A small masked image model, trained from scratch.
Data: trained on larger renderings of crowded toy scenes, 146.1 epochs.
Rows from block 7 of the encoder, named by matrix and row number. Rows with one number belong to one attention dimension. Each number is 128 + 32 x the weight over its row's rms, rounded and kept within 0 to 255. All counts start at 0. Numbers have three digits each. After the name is the row's rms in percent of the matrix's.
# q: attention query (encoder.blocks.7.attn.q.weight, 320x320), inputs 160-319
# k: attention key (encoder.blocks.7.attn.k.weight, 320x320), inputs 160-319
q.32 113:059096148083007137187177096162144150129113085103028094145153159127107115152149091112123141140167134098180168070082143095134103156096151117133138161168172094144080132122132108130175153122180128109153139148113074122093132148067128103108116134141121074102085136116155108146102087135104123112085135162155097123079120104094166134083104165171112152125158212139170125127178148153119134197118108176111133084139092109130068101164071153126146132169118136112193148178101171160085120091136104
q.33 098:197082162101138127139133140132141180133161102117168099134121110101140114101151113163053113150097139114155185107167098147141140105064099147139148091166145114140123166106164158112058101143087151085130139141136138121131069107130141149129232187069179131137151098137061146118124124189083171147120129109107088133088163157079181103095089149161130101196159105126135090138129145166125153136098102099091121052143172085141087146113102118182116129155127182122134099117146113126120115158154153
q.34 123:171154124079181155109130159100100035082051146158129090135070122156182086067183163151144163139170054159140141092121116127114116140103149170138107128114110121123122095182192142099169104173122122137163129142126157153088140129124154113084120162224076119149149111168109133153192130118133119157130157123125138094109182096111143179149140128118150174128058049132106100205143120088082141047109158129137124144082191123164146101082109093153065122122121146149129145157157186118154116188160137
q.35 100:120114097186118096151140123059072118147166120135112112102147100108094130129121122135147099173132132116089172100150110083153088162123215132122130102104173113127108180141072113093103166087222131096143113154104145145093162147122134109180110138088107076100151108155175082103049055138121118174108136087145170160146153152073137136106072095101122093166104133146087117125116158057165157093141186101120084116150119165108074211053062152080110087151156095104126180159155156141127135144133122
q.36 106:127202126111127162172138120165108106105161096131097128142111164132147120100104135111071159115149103066139165160105094061166142088103172091115142089101122133123118125181135134160090101196169174114196128196133133159101080075097138102170112072160176107092077115111123144102033170149071149107133160177106180114122109107126149139102159156125176120041103147106147122063170124083137104135160142125122123079118097143122150131182177109184166161118102138178132087149134143085103120099105168
q.37 112:114158152179118144183158154128133103158153138127125115153121074159127144152119126129161158046255112045123116085151180139123125106109141119089086107158176139146121124110152142072164140089156143131109110130125089166100078115170154055134092114060093131134102130137139175104095087121131118127098105104157149133132084179181113105109121126143098083122167150128139110128133109139117151177095143166141142138159080033145060156139080123164144178117163189088090143136146109169154143100172138
q.38 107:152108107095153091156145091138119150121130154175181158125134108149115118135156119164089061108136130099100079118119117142099148123157129091094062094124077103133143106168110150142150157109165078086158077117165092218166099086137132165113091073145135151142160118161119091140113109112123141121118132110129146121109125123057153172123106113107090226106125148153093166162078132082155151139092128151214120133132207135181153141127158062139051110139109117141137107163103184111137108123174081
q.39 092:080052183180186103129131134128087109176111124126143065143178127082144150145134111126115125092084098137134118091226145102116147075102105120133134194144117129142161112112113131114097084128124103111127168134113211085157069123170178132120176082061147144165138147110173103085074117152137154131142144135151116153161121181125105133120152148137127137119158160129148115086109142164151110078106107016110107094176146154112096102143135157118145141130108139171060143156111102147139040149222148
q.40 090:144131147149065140094151097119084124123160079098083091122123161190122113085103121124122078182135177109127126170064170123190155132104153069100185107100135099164082132121216091138074155107149106112099120102110197165108123114129117142144147191105190136141147129098114106176138175138132108185145150096177128099152156123111183114152112184084158098076163126052111129074160113187096148187181102124117131137147159117136183113114147141148205136126165084114144127108125121106116134119122120
q.41 107:205161101163158105119131156078153133108122150148109157100133122119123096133175108149147102122151121149092124167178108181118127139139097142103166106138160139150107072138113078131152073086117064094115104163118109073148121131120126113095119092146137057195111138134076114115148128160140076095124135158103181130134137134160113141104148173102112134190194118135125137146111177116145124086092126086147175049100119137142121135180101142148022153184109195165112114152140102124183161098157114
q.42 100:150134119058194098115180152090099108108105103185120183159107116098131140209147190140169213133072121103093099178133158183115160091150124117127104115144142125104102057096090123141101104059076132143094087101113092118133113114145146156145100124117223129133164103111133090114100126100105181119151075169136160184092116134112181132094175106115080146132184093131091144104039119164127114157140113125143104155116151142108162137138146134126130190187115116120140156105143139179154108107147176
q.43 102:141145159138122075113219097120199151133161127115113142181070142114052136104109136148139154132115124181087179111128133165133194075155111115141113051068102131123135120142125154084086091147143093177109158101144085178110100144116097140113143123112137103109108140077106108151169114193202138165129111106177102141189154156139130084147112121181100088109094158117121132106127128128136155152073156093128184086160117149090106121129071102127215202101064059153103136166094092125114094130151134
q.44 104:153205169098142169098095130061097133104176122138089163119129168157130140119109140136104150102139117084085185095123108162146131137116122137165040142186118057086094130181121096123151076192140131100145158168128106155065174135128179057169095137124191103143100171111144162114146116165166134149157179094194086102112080124104126126106109139134134179107163150079117108138135149097167096153161170133092068112144086142133137133127138148099057103124165139137120073143147118184097124104123206
q.45 098:171111212118088120172174096157127206187156155090105143113147138133145102171098085083132117131150113041120165155088130113095140126057138094140152082114096108226148135113159159143091173098153136129212081147152119058136182131170028071159076120110094156114136140137133176131144112143185137174108080095171111135172105086124136129097128136131120123160180093159093121140174149108179188121153120195116079103137152183151149131122102186161107141134145093134126098154105140112132095143168106
q.46 103:185156121145116110129123170158119085114140123097105129174074106133167128115060120117129095095101170127109117126115129155144125095157079160184124091150140143116103157137144168110151135102095104171083156162129205085078114162140141108150152091155167127101155113058166131146120114163142103078038126136137129175108145079168140114196160132110133082111177158104134207090151160135106137155139121119142126078130115100079161087178120141127102157118169139103092155145068103145119189126081137
q.47 107:121155198106153195151109122069135182158069123122060073095162118156106159135148094110097105100128123066088149166124186160167146111122183184125046160098079130122122147161156175133151130099193083113165144144143138176095142106106125121107142156066126142105129105121141150124114103124172139206138109150133103194136057167110116152089089150207141133117130124140152094097086083142108134130166128115122142161125079126168116170132130161167092139101138152086089107129117196139089106099070093
q.48 106:212102109125138104149111115086159163162142124121204160170123132131161090081100182150119109149071139142137119178148127172165149139113157113122104145120144142137152143160176134191078069136133137116120145135130201094141156107121164141108170125116162085137121142136128098146156162081113149159071108147112171101141109156076118090124163068133142090145105108140098098145159107097111122086073157115147070148166120153103106086103119105135061139108080094134151155077210103129115154126088144
q.49 098:128143068097141199136198172138116147113119141148069153147165113167092107168075057138160106134143107133121113088181121165104119155105133100149118146172136106129121164157119099088106161141116145129138132085150069112094109143149113130091159152114132207177137094166098104080166155110158172128087114144101099129105144115155120136172071090099197198151102133165100055099128062165108161104149161117148163110095123090110102095106113174116107143161150156055136159155086144137107112101086118
q.50 088:103182130193108129059169119131089115153158080135162151142194133100121177106124123144116157091092063120113144133117119099136133118126104155158119146145184156098090140102149149142203105091098136138038154104098090111128107119079108093136126190094115095176038118180110117141136180111147179119108155176050108091123111116123185101113121159138177091159200143162155144150171107146124132151124206091074105131143139092141163133091093074076124097143143156038118120133138109117117154140107161
q.51 116:053126140149108101198164101110128149159190124069135162111089161119126128145103123109078168137145200172143139127124112160119115081116044126120204131112145115158188169085156128157145125198175165119169135148158106158100143103120086135154060114166120108117079175173148166122093116110124060085142176124180099089104177107088165118096070137134108091190118089123140132103180120122133113197096130134063132100133122149138139121166112108138176120162132086136168076126111129154079115155112101
q.52 096:128124037190074147157121069148116098147137196137132148091140148131088074143061135099140139128175106153118165173111114147114176108129101128113145107080136118114169098098129140152099129109142100092164130112141167110125161174107093120174117156112142070164096148166081103150153143145076066108167164097113099095113054108122123172169103105086176115129134136127160135132164084079171126134190113152126103133168122114163122133159143136100169074140162074139186138091155214129155119143144085
q.53 110:142114115200146136215186141138145116139101111124100170141060179115092122136099145132145137091118156096120215108149101152126097067107184134145146153114183172164163125043111155120079173095130140140138162081156188126114120103139136105112132162127115097108121093108125134109073096104162110169092151154153120122126141094152136172184125110092156099119162130140141164110123132147105126114112136141037117118130141092149175051141078099117197133138122057130103128188040157131125164095136062
q.54 114:152141118110059135174082115144152123147118158160135092184172075159205071104110144096112076175192135119128104179201142140092089138116187114090084131123107216086120139155166090064097120114119126123144111135120128085123052136171145096124089148066175129145150107076111083135129139132130128130097080105129110137148094100100109125071156071130112136172141157151093139156122083177145181142110105059178163128092110096122108191116144140104097117132129140132103207130088158109073099170101071
q.55 104:127100103170101120119152104081112148155117115091131126081112119154101174170112142102166140080133148150091114195177119175120107110124093103101087136122083131163119125118069111095160083122112127090171183108097029146083135115124146172135140138106119137155135171099176084139102133129209146124183114161108149130138088135164117149089145126128106138065192153152150117129108144106150151160133108071155126154143100156107169108175157172095127097156111127163163128056107173117113100129090118
q.56 105:179160112116115103064169118121089091134142179124074163110077121186074111134116104151194142110081113139164144086071112159103120150128134186095152106138093086117128123132087161169094129105123078051100162137173165107079098132178125199086123151093140078141138141121137164091120098056144141099125083143119155047080159200073143168112101104094095179084066181103175148157114155110144096161162118139137106144098127142167111138138135129180074109140149137124160118094163114091123119122160138
q.57 099:111128165179123169145103138094139141141143116067115080167153130118128115036138088109167118129160091103130073102143145130117118121147106154138060133130121100191134153147141083062124155096160125046122161089091127141140196163150116129155049147084069115166144165154138110110105107151189127087129157118143191117181158180117126085140118083157140107066103177087116140105146144156134139109171053087128120116119134136160061091161098091163151127111144122120116099110174091092144142056107125
q.58 103:145125082170139161127073104164151147191110145172146138151203182181125135102143196112165168088084093141143129121121101149154132124129151126098134138139111147086118080153098129140082113110169161139113132077097125066165151127072142157185144167120144102120108101091104121113119135147142145152115149089117208096101119139175154145165180109150114122108098143069077087108139141234092151090096119135136104109191100145161158091101138094150160140063138098174165108181079109121147076191056047
q.59 099:124098198160100104130156098191076134172124068110105136129178111103146094046151143147145172120130061131091187118155153186125078080110169122169136130166107121163181106142112115152156124174147148131100130076075162086133122171105103124117102151074085083125071132111172168161085110118126106180127196083100102070164122076160136104171140102119172169120126130102152137149120200109182117197102150177103109149175138155121134124110113080167161121147120147130112110157157082144150137159176141
q.60 106:140097074114120095094141153174151118149131157142136115088174100155115124139177172138138218095145117124081154093108072162141167115125130119139134104163098100129139076127085172150151147121133098151141087133143079152129091166163086179137153106105165116131088116132187162075109177089094134170200136133158106130140149159168098079146089131154123062138138077135086104122130109183090135163119155107120114157194107073156136203158137128077144160129141104146093141134135123128088163111106151
q.61 104:116181127137129067083164130129112086143116164145158120138089160150089140145128131135183093123120144130034144135123137226152091150144141150123161183123134115109209140123158079151106147134150069173124153117140106152190120158122088101118044134130124116106078113119143140106167102097163097131107152139139083125116132124101091136179126142103132098118153065174159109179114163095129113149205122209106087181100104182112121154072148121092126072201111117153136131166149084141121116116114175
q.62 093:148098122145177174131131067093150084128137169113102127071127113113141096143107166078128083201121121113159124134129129182146122147166164097106088110060135138117126115202117132128116031100179124158106138152153128118089162132076123183045147155159113095121132124121130062127086148112151086145122125067120145161165139104099194126100149110158151159149146128116123120096118083116200156082157121100109070185127164160094118184108093128156136139159151087130132098132100115182114082120117110
q.63 105:169117109139159137112137106137151148088126161106107143139152164145161148065096119105098094094125161112119165117083039154102161114099159132156096100126074116110143138185122122104110134124133151114171169140105161125120176091121114112099098169144091139164106119126169113119136165156126148124125139135146183181112212104124115111106080098150148186094094066172146156103174118101192073132164116086105163064176166107186139137126139148166113150151159157136105101139120135084125103085132055
q.64 100:167104090198148136088149142159078131167104116126168158079116146126155117123163103153150165133137108183166179130072148107136124132148093096127141154098182178156084145121097149157119059174112083090151092120146145185147107093147100087159086079118159090146169162118138097117156143191155147133070154137139130157098127157137146141142181118131091182158184164106155134121135133169091110184154168128212098163144140132097107141116119153142133138133060147090136091135122120103119114144098116
q.65 101:145121150113068110126123057134126140142111052105169146156085153127136089166147172115094132120102069188139155138134136188091074135126141137087104073070137164078156089155165135148208176160122148094110110171091157121143154152139129067066140172176135083115087132124131065137144164124216194099139144130143110162080075094145146155125175161138124177157127122149100146106140153117078067120111168146097148151171106119067123106170127125115068119108138132087116093132088056169080152108124188
q.66 106:145125127148125161168122110139136101100106060127187136152155121146120153109133112133140135177157117134171105122084114116116109138080174116093120157116098169172158133089159103072167123080127117115175081054094096146170165089118140089150117183114155129127092139176114175064137194169173157158119124102099126091125126155104086150134124145094102137127089118189174105129131088148140119074131138108106118129201126118172110122151111145104146076113087180106119114203112134164153135122152178
q.67 103:113079093151114102162183098057143107106120111121158107120129139115100157115130155107097142179120080170137170080148108199185131161134137146090125117113133109133123129135143161094126117101138135116099129128147126160116127161181103179116106092155120093159115123159108129132124146152122168135109139114027109070104161119076103108096183149105160167123175132173165130138095159128091104122076106069179156089150180138120143153115192168134145149130132208157146075122133133159108144121144154
q.68 115:154158131093073108064103091117172181107176106184183113120091135107092123139067155162087115125132083111163123161077123084060095154124086170131152100109138150136122086103100139141122107124111154121129068109129106067158129137127154131193161046105120113099070168107210112128153141210113165146166169138144192154097165125128161127137148162101158114083100109119125104095083146189095126153187068103138062115157127119139111046137135119128137131091147147140060124118093135101140096106170155
q.69 096:163086114182111082086106152111135152094127162145188133125151127138082141096164087142159083105117140067143088157130123139076077193144084157141138110141099099127151098125120157140179164212118116068164095128130126120150111118107074146121097126073180164143098107155169085151181095120166182161165124092137116128140176137090115115164130062149127176073135140108130140101110107113073139111078147071172088072154107159098191111143136152117140119115145108138131177137114128100123091115114180
q.70 102:081124120146153149096100209095135117097150127143099112149124113141095119139140136101135152143113164146095056177064115095169098115161113122131100147147147172097112151126100093092089167141101150173143161155124125105103111112095138067094075153150137165172129158139078132157166081115133126134148072117114150125176155137110210117134142140095076095102086064146137113111134124090159091098170122199065094083129078097084134127118148069158167103153142151108154125134148105223134150136122069
q.71 108:113121118117177150129140131181114140134132094162133180088158110054142104098121186104156189127150115178177162147153193115126094129189092165124175110128115120116146132129061123122137144120138145081156081115123146148090059121149136153082179078125150140155067109174143165120155121056113125173126171125161113179067140093087135081097118102065091124174108150089073146124098125113148069129120146102135136100082108064141172131107099098169121160148173162164089146109157094117148123134116085
q.72 096:172122122114123044084132103147153177079130094074203089150118138152130146146104121090054080148063197060128109116123147104112124111100090191147122092121112157158134167123092109060134137140096138084161115113109085087122112155131115120137116203094120134172156142115105172068095186125176127126164119141095094137151158104145131108067092118094165094206142096137141093117163124107113171069077162116137156161125152170114109108125150206105088122100144086180146154144124104103049134178147165
q.73 108:124090081094155133164163093118189175135094146129157127197118142089165122150114125184109118191117103107130120110113120120130133164131126130067111106112110133123077090149082020081145125137063190127114135152156087184113107053143178137068135072151069116151141126113166121125149107068042113103086153107127095086130136136150171111131100108136144149137085149158105163185140165123100130166079156133074112133085114065171111121099139139165141100122162135130122125138107134109161136155133071
q.74 106:192099140112189072188160171114161180163107113125129112148112091174134061162137126158112112118134131149149103170139111179145218141165119108091117153156138076126132080124150149080118150135123129148132126095097101128078132092097069145102164073099113171085135125145157180070129166127106186082111135192142101066140095116152108105091161103173113120120136140167169149160082059125088119131130136114127067076132145125080153160142146147150151145155093111140090155163138189078132158133052120
k.32 107:165116078178130086168084106093169116129128137103102125132133129076050098149126220122112130157126177148148159150132124156149164152155168111103121140142132078097141096094185141078086176119172077172103118175128173100113134168090148172087151144191118112128094121177116085116159161125043174136074135136158125153102087082151106096155125139175132127123133118143085161095100085170144138095137142138165171154143107153124151179143102043122151194145042109116106110145081112135113254120144117
k.33 100:131108124124123161105038185086099117125162135123154125184154144128154113139159097130092171171132195190121124133179069138128125190160103081153138177133129086153108141134151131075092114155126129096118158146110178135104095131151187145111055183138113146062113065066111093165099141107114149161140153128123098168125155141130131153134116124124142096151151154160068123188167151181072165098157090116144099106164160093182139054084109085151104094146153109133094105158136104122086167126131089
k.34 122:124101133090166125062131173155121145087048104092163132128101122113151185186074119110128147103100122104099154120156156045126099147139088167151112100119107139112123047098098144145137130134074123079119133164120073131059137136109158149170147078112137164141157131133157135132143090092226133111085119114081141102090125130232112082125075162142087137155146146127154132091161124028112129182104114132156079103129106073120091052160087159108121138134163143149166154125084175141121132139120096
k.35 086:148089063173068099115116095143089138173082140128073087182096155131175173120147156112074104126081083183082143111136121128099161136097128122136062164072109112110122140103088131167193118183206170111215126119189111117192160116117152161159097122129128131142093068139119103130110172107135126171189141139098125158108106116169128126129154115158159082182105097146150089135128194138160137142164130088115190168094143115216168123080116117103166146164136115052158117160100075196156132104130143
k.36 103:091166092164148081113081178076124151114192138161193181148101089200167104109167171102104088129153155153115143118159174179093123142137087099120158154107130124126144194115139138151081093088080123168134092150085186127146137121120131113127147114125104170125098161180125132094144164175124088144043104128127129063168158175133114136092126140122119162183177092188098125109177130176094126085089134198108130046109128183116133159139177089191168135099110132114137114156128126149107133189026139
k.37 103:168113163153100116144129091138184191101095115092092147114175115105127120152124188111130091110145136125165171164098108163115128150098135197153125105160124113116156186086186150075139135091218081096140105145149122119138192159083137153158092119162108074183095126076141105150078129137120067155114127076112135146218111089103128151152102105138119079128163147164161111138127114155119141109123112133132166102096125197084135185155112119123125105130162113093176110129179097087160123125178147
k.38 108:096144154095132145079173127132112105126117173173155128192153119209188083117095121102124126162144171139091145148115122119066109138133097136117087142174175108121142188154130079090166098063097165102127091188080112112093103125160095117117168110142138131104136095155148092100084134161174138123091097151146112103095096146203110102131109077176077117115157107104086187110070158112103144187082168168122103111100126073105124055100113164148169068202113179134142148140091089128155173066136100
k.39 091:187115122124102104175155159093141167139157142095129120115187162149151176156119124103141097144111154171196178105168062123111153124098143160151124112082056158128139237100144112122117114099171190137151116124127072126121108157163120151192150140153116156110155128175091101109085096122122177175159179159090138115179113122076168140139154126096100089100135113097091041162138096132123175156132092100012118113150158103191175109137150115099100046122139138110162110047130127069094105110099168
k.40 093:177152130099073144100158162103121152194157178164190146125089144124157138111188169164174140113112087116169130158099158146112149166149140091138075144164145128157148119112143134152124138183177093139135114124175109173095133141067121132158111135091120159095130160152114199131103151131140088118182123144129088114165173103131108125170157143119171151163085161141135119086167103111151140144117099112064159139124107075144157136109106073127124105150111115138143090065163128085134167082104171
k.41 107:113070140108076122100062083107172121112108198106106121144161121097172130141129125131115132139152165178154098180128204124129098065163112178141143046073108099160130158089147133126114155105104112160101134162164128117191065152193205184156108145147113103215106128166098121113137115122199136145140074120139140159100109133133116142143136091065107071126124139122129147151068111096154179158122103149166068093150163063159111088119130141133072082146129157116161180135090149106163114140120060
k.42 104:144160190097059115144104160102142143166116123092161122134109088196118091141124060135106158121138109146133104142083164191175152112062109097115122155119091105179081145167108106194147097097121149040157127143145120128110137145180118119101120156078157111128205107190098129142108140061116131120079096121138150116087095151089143126117152105141114088087119173079123150100150161150112161210179167194097098077126108177133128127106128101143153101126124161095090094112141150049159130152148108
k.43 100:169135116138147179066177169124139135132105089139154122145173116116106133176179133161123163045100108104027154110134147104111132141096180156137120129136203107144069125128206124056156149121132119177153178119093195081165139148133114103114098134107145151144164092155124134073103087143032088117126140122098130148114123108136113114189120120123155170039175139087165062146173159139197116116164109106091130156107140117098138183116141119155114104137079150113105156125169189094079089193200126
k.44 104:127110153166119166084135117053112155131141113140139158129095112132116161164066082176177194174160141148193144125095178098149176164155092148110107119101127197065151065147088121203129082151092159166138124138194123139107150115129187133155072168165140125123116156139118137148119237138161120114048173140139120207119137182098120102098167139110165106115126148145033085143124148123085119162146123173113089107110052171160094118181110107162145151110140095141144195111127155112126150160097113
k.45 097:161216110117151087104142081126116119138164132167097154129100129118115095153144177170089132096110157116154117174085155147168147143147126079121146160156076132131106213088134156146144121135134122172104099088076130158166183105105115151131120160130103139105116157196173139176071121075085155128137120142136098151085150095098149138121107139180137078116145146079128209133125123156030162081146145084127153092141079129125153102115071135157130097105104113126083104119100140133104166068105136
k.46 104:144101090109128108068160137115134112179125135063226203122102112116125130126090101193101188106106171089103123166153087093134091132133141160173128113113114084172182136157171130131091103116102070097170122070184166147132137120122123099138098129143031103110131160122121166147172226091098093115117118134150116130178102148095106134189135091128149126086120114104166062187152151153132152105157103135080158159186170152154134153126145168163165129116090109061140117114142132085089103137168145
k.47 098:161062129198122130137141060087130156179148092176106124075156134144093097158155106170098097146135155127105146170127092195159184149184094128130148106159115149160176122112075118151191150099148077071115045134146094177106148113073122141077109120152129167154173143162154096144086213087137090171178103150082066145102179131117107160152119139145129101118121088170097058115114167108118119102126146077125138151039123081132143144197131102118168073142095097145118197126105118117143157095049148
k.48 105:085124142104136181125148177067119133190161087148112138100136106122112202164118063126104131165175115136125120131148132152141141137131119171107116120158127131121106123097107193127122153155124126080098059119117099104102156134160152109173093121104088162089144243137162128144115057146132123097149189135120151090176119127127209142138137117102114104146074185150169078178147103106145171171193120123136103119106201155143024076150125135133143055069101062184096124096079130077071076169131104
k.49 094:087148197107010062106160184136169140118119134124174102111099157113192078112150131139090148161179121154130140095150132154120087084153111141118101116133127141163072138144164146129122134117117176068100115092136076123127087133124139162128104140129158125133138170112170108114122132147108132098109141113057087123137114203092087167021157131145148137162160105094115175144161125129158135187090123166142121161145104071084124109157074106050100128125137098127178160158148099090118138143076097
k.50 092:125089075128129052139044139110086179174106185117116137119076130070150166102127157155110138158136131181081105125129147153136108106117106150121115135147111091140138139117183155083091119120171105118143208180158148149128136098152095094060162182139103181128124107040144109119123091168133086141085161169210139164131053137129161163137095090108093163116133102154112088135084080150172152104160149162127138151113102126113080113106112081146087150149142144115141099187101116164206104120130079
k.51 114:169166113204130092157134110175145091112177125191158110137175139133123086156120068067122103094122132126121133153168102127138144093103108096152144160155192140123117152111169153157073070120162100157081132112129108070127087145137131121100121154167166160079116097197125123132161101130086120120123110102167098101081143121144118098214122193090117141139125142162079082052124128093072137127135157137137134137114162189127158192127130113168140166155119110120091126155164108195120186114135113
k.52 095:111132144169161121146100150126097101120124177182040121179096187139122115113091167081169093151106100131096138134133143150114133121143190094143081161121147163126102092184167102155121096127159136166130136107155128113113072119108063134111188174136142083073113154160134106124120145131090156158112112122087099132157116079083113113126145051117184169170132097147160127140125085121131082083156123170145189125113123121106124139141134158162130165145121063189118199135114145123140127038122139
k.53 109:110153151175135125110170158165084121073134100157166185128189100099134166155176178104142069138169128163032161067095074110144147122145157176099097119144139131140154148087166169098141123061165120130078094054154149167101151081166118126083140159137153146158095116100124110098181118143131125171166161158147098142099152171128105153174155092101140131207160128087167111119154127112115120124139131117084219142094131097129155152110098093143093129134147095097176119112114191104158147157162149
k.54 112:131123057141136129159151176128138119124134149087163154147163123163106172089137165102106141081121150109135139134134118140203080136040174133120200164206176092096149138081094175168130104133137151077114134090100141086182132108134191166174117127067134091168156098145079090114091165076112160132143145130101173105078093137140142153122118090082097120143101154117161123206147132155196100170134114124189163102112124209145094136136073077116134132106147192116126200113075079102123116138078121
k.55 099:145154140105112151194122145147148088161127149085127111135192145085086112082098117135156091101130117107128140141133154169069130095146135093126118090110165100150105150135137098119102146135157082085127125111145120049136137197113116140089137177175087145120168128111116105126140175194192151131151130163096148108116144148047129166203153164087122078013108066093110100112117158172151138131141101080103083106157124104108118181191087149147163129134085167084166137102120133105102110190144110
k.56 103:115191117134155156079111192124162127153107130139112130124102180028074086178087150150079092128162142139162116139145089073175128132158085124137140102104069124147143117117158195176108165053102176096166064185180118131143167140143095126150090122111144133182106148159178144119127127091165138144123128097145177116174135127130155091151115148179132150133117136086122176145126086126139111172094088144135095141160071110133127095137145118104159135080097100126086120151107120121068155119089092
k.57 101:170064179115094080129158045143193156167134112116092093124127092117114102150084145142132094144125110096075154152110080094111161170126117122143135032098114106121141141146112173109115141149166169161113168160119146152168148125071102130175117088182107110117122185077107115167094103136085157121112165116084141121140163124170180107136155132111110107170131189138150085168083086161090099139087093138107139138139112144155161140131165126184116107110106137151146110122113119142065095147105128
k.58 099:149113116122155143110130149128097121169179097100098101131159133136155189151079138118168148072153161068115101107088095122124122126116111212137078109134173136162140129101100102091134097079136157075159132134132126108105178125113095176135109113076058120108176118158093147104180065120102105101123145160111129131170107151048128182163116070101111087162107130161112129131182152172159178136174169082100091070069130143125134099115102099121152155141089005129121124112130130063132130131090135
k.59 102:128098132146104079103097134172128138103097158172137131138127043088160174135145156113183090126113173138124139170102123186124110112146097149116123140143189180135099123123223140067108116112109128186126095141159160086124164146149110129122087158145107142156104175070132201186112093106064103140099106182162111177168144134100150136107148070126053090116124113111132133117082059116057155141141101114099138167110153111102093133098130163132084144179159139162151110134138088099185038090123154
k.60 107:153155109111176094087111163120097255152132098176123130123192100157122136111131109094151124086131142040132114092146147144087136129103144111139111083113151094145099154143165114119122119117141176114159123187111099171133169064092081131104062160080118089159118103155119109167145145127114052145091131107162098107153084129155190141176076111158143116144095130099197057144142088162164140092114076140129092128130129167139164151112166151175123176141132103105116106166184118085087120055095171
k.61 103:134102132179132154153082128133115087174137121153163140084135087103126082189152102115178167100141148201171159126050198154123188125150140114128170113107147106133139168153203085127166112106043099155096151107154092126079140165135064129102102127131128175128125104170153095088109152123121145139180146127137156160143122135156122163106078077153087159093145105141140158060050095136111120109149140120171105246094089097094127169146133153161097163180182139185063096156192130218197112169106148
k.62 093:143113167154104123129107118038147142082127093117091119123125133133117108174133123127107111098172122104132108147169126122188130137186149066085050164180136172099132113145108030124141193172100115058118115194145121091159100112077134165138126122159118162112170106131114156097173123142162123082166103185086075075083140139186072107132167142170164116119182165128163136120148162086092096129128136142130116101077130112143105114153150141128174139139125098130098160125126116144165095081121180
k.63 104:135133091128121059062158162127183157069137086157124131166074058173086101149120126090085085115153152082105081119113113100093094097155161166189119127135165135092126142142127159121069143103090116118132112115133108091175106132109137050101150126125127190134089114104112141184163099135125071068129123125157087141106134149189119095120123168157167140128163120133135110166157120051144176168165114113152166167100115100136091138137152096147088135131117122136112125168124092108112062135084146
k.64 099:164106130115150124097130096086123198130155162133143176131166106117112149126069141078154129099168119205120121126162140134083155139127179156156130142157188135149115151120104081131099153101152123154122162111165132118115056150164165123153101074159089180085147112142153129152173120123051116086079118137121137155101121155135139150119119169163120135133043177152121117146119131145141182140110105139126127098062155138113085142127063086152048197146069075139091118116139126135120125092070135
k.65 103:167078146117095146138138121069075079190181091118111125119197071114101114114110118136081091153171169172106158140098107174164178138125171141082118189197151082116068147115123143159086142142127097103173151132176137125102140076183090168164140132112106138141118101153101120118142153062130069123117104155118185135142141128194109087114161078206183143160124167115133142140109135173176117116138140144128142184140099134056163145105125074142130197108120122151118099104132127154183125090129117
k.66 107:098156117151160169121132191168109143090117123089110109142076106131126162186123105141109110142132180122170042104094105096148143071105190149113079071144160115121109208211079142118178149084113137109133117110170126125133172150147137175150112151125091124118088150125086119161080130159134095066202111163026172117152099110105108136120172080093162108095101099100133160158135182128122140100160127153088124189126131159163101107074080083105121136068113097121158124114161137060131117108076162
k.67 100:140131099126151174071111089176161152211120137151094107121089131084177146090083107221130137111104085137090163130136199165157110141152089171135150148116109104134148168115091119100105179085190167132129125152150138167090135052188195071212121103130117112099085131135132131111095148124085106100127119147113133164124085115155158167154140068158083105151149113121125142120111118120147162141103102071064183102097130150150105128113107147176121135069103087121105092128152150084130140146157102
k.68 110:125147107075148146114067105131117110159100130111109155124158152133154149184080192172196133109173115127161087165142118078164168082199115099171055192156151093091181078102075175139171107102120148166176115139164141119121107087113183158145114105169099147062133127216124167162097125180158075131074178135103143131146126125140106147137110132165084100104108155144104098204088109215130116129137101126149117145103143106125109130023131115117159125110147074140157149093095128131122121189131123
k.69 098:079080080111111156081103152078204129129145133072107094133185108166201145152063149108092129169135084106173120157152173127134133128104122129123169150117103126140122177089140110136076084054159172069098091104147092127138157141149187139100098153094098165085156113133051097177150146107119124175027144116109135107128139147128161128105163165158092085152087165137092129157138088143153161119088101134154108155131146137121091073168105124147165167132130185129137166076123108045130182130108106
k.70 103:114133151132128068173174155121131129161119099099117124183106108152089172119093117088104106098169158119100138109112080116144091118099211124116109022100097110087124125191135114150096154183092137165136089104099097149128107098095140150112182184162154138165176190095165111123135147158115135109150128099187077081170119079120125133097132191083115085128134179107203108112185160087129138146112086109157104102222167148106113116138147129097111109068074108127137158059153181177105113112117153
k.71 101:116186146127136120088184152119134106146164144148173084065168138089077113107111101109121144095122112145102143075163146230137102209170121102204111153152116145122131140144103126128131138103100125144100104197125129168079093106135119204142170109081140128094126113099123141146107113103148095115125126151156128108109117148125144132062104140190103162150141099121101125117104147156163058104142107094178152141123088189123140165126146149162123128141145157149084140072110159130103093175141106
k.72 101:123107167143105126139061098128145131118103101104144112113133115142201109144154103123111026115122134096121171206088061144128199125154101153126104183137107132142127124085156104125144127128148126150112130129163140120110140143141111151148049164059155081081182129142130109114160153138134120053081123113100218112119096083160147146112109084141112115126095152104177131115075152030120121083116076202083193112121082132141136156083107161165196146151165139140115141213150170101147135078121147
k.73 111:144162106124060111188144080038103091122110137095124103080122143145136106215131142103106131117143160123098128169117176156126153142088113094171103141088118107066111130104135146130133096169168087138153138118130128141135095160101145162126162185162123110128146134113133125132120134138134087148160159168148066101119121070111106139131133095103093150157166162176186133110168111219118180104109058119122175138160094115131139132125132136160158096099125151102158170098143112125114131156154082
k.74 109:154111119090123137108109135165129118130121102045158095124133091110146134162167084115147180099128115093142109173153084111113103182104116173136133063102159204105062147111139094144027157115130167080142096128138061121142073129135222082125150159096076139146135125145133089060170095125149119116096109126138157144083135171106102136066130109122096100125151102110130068138124188155105120161185161131110159120156119164123188134186115173111144119176116122118135143157086096092134171192137140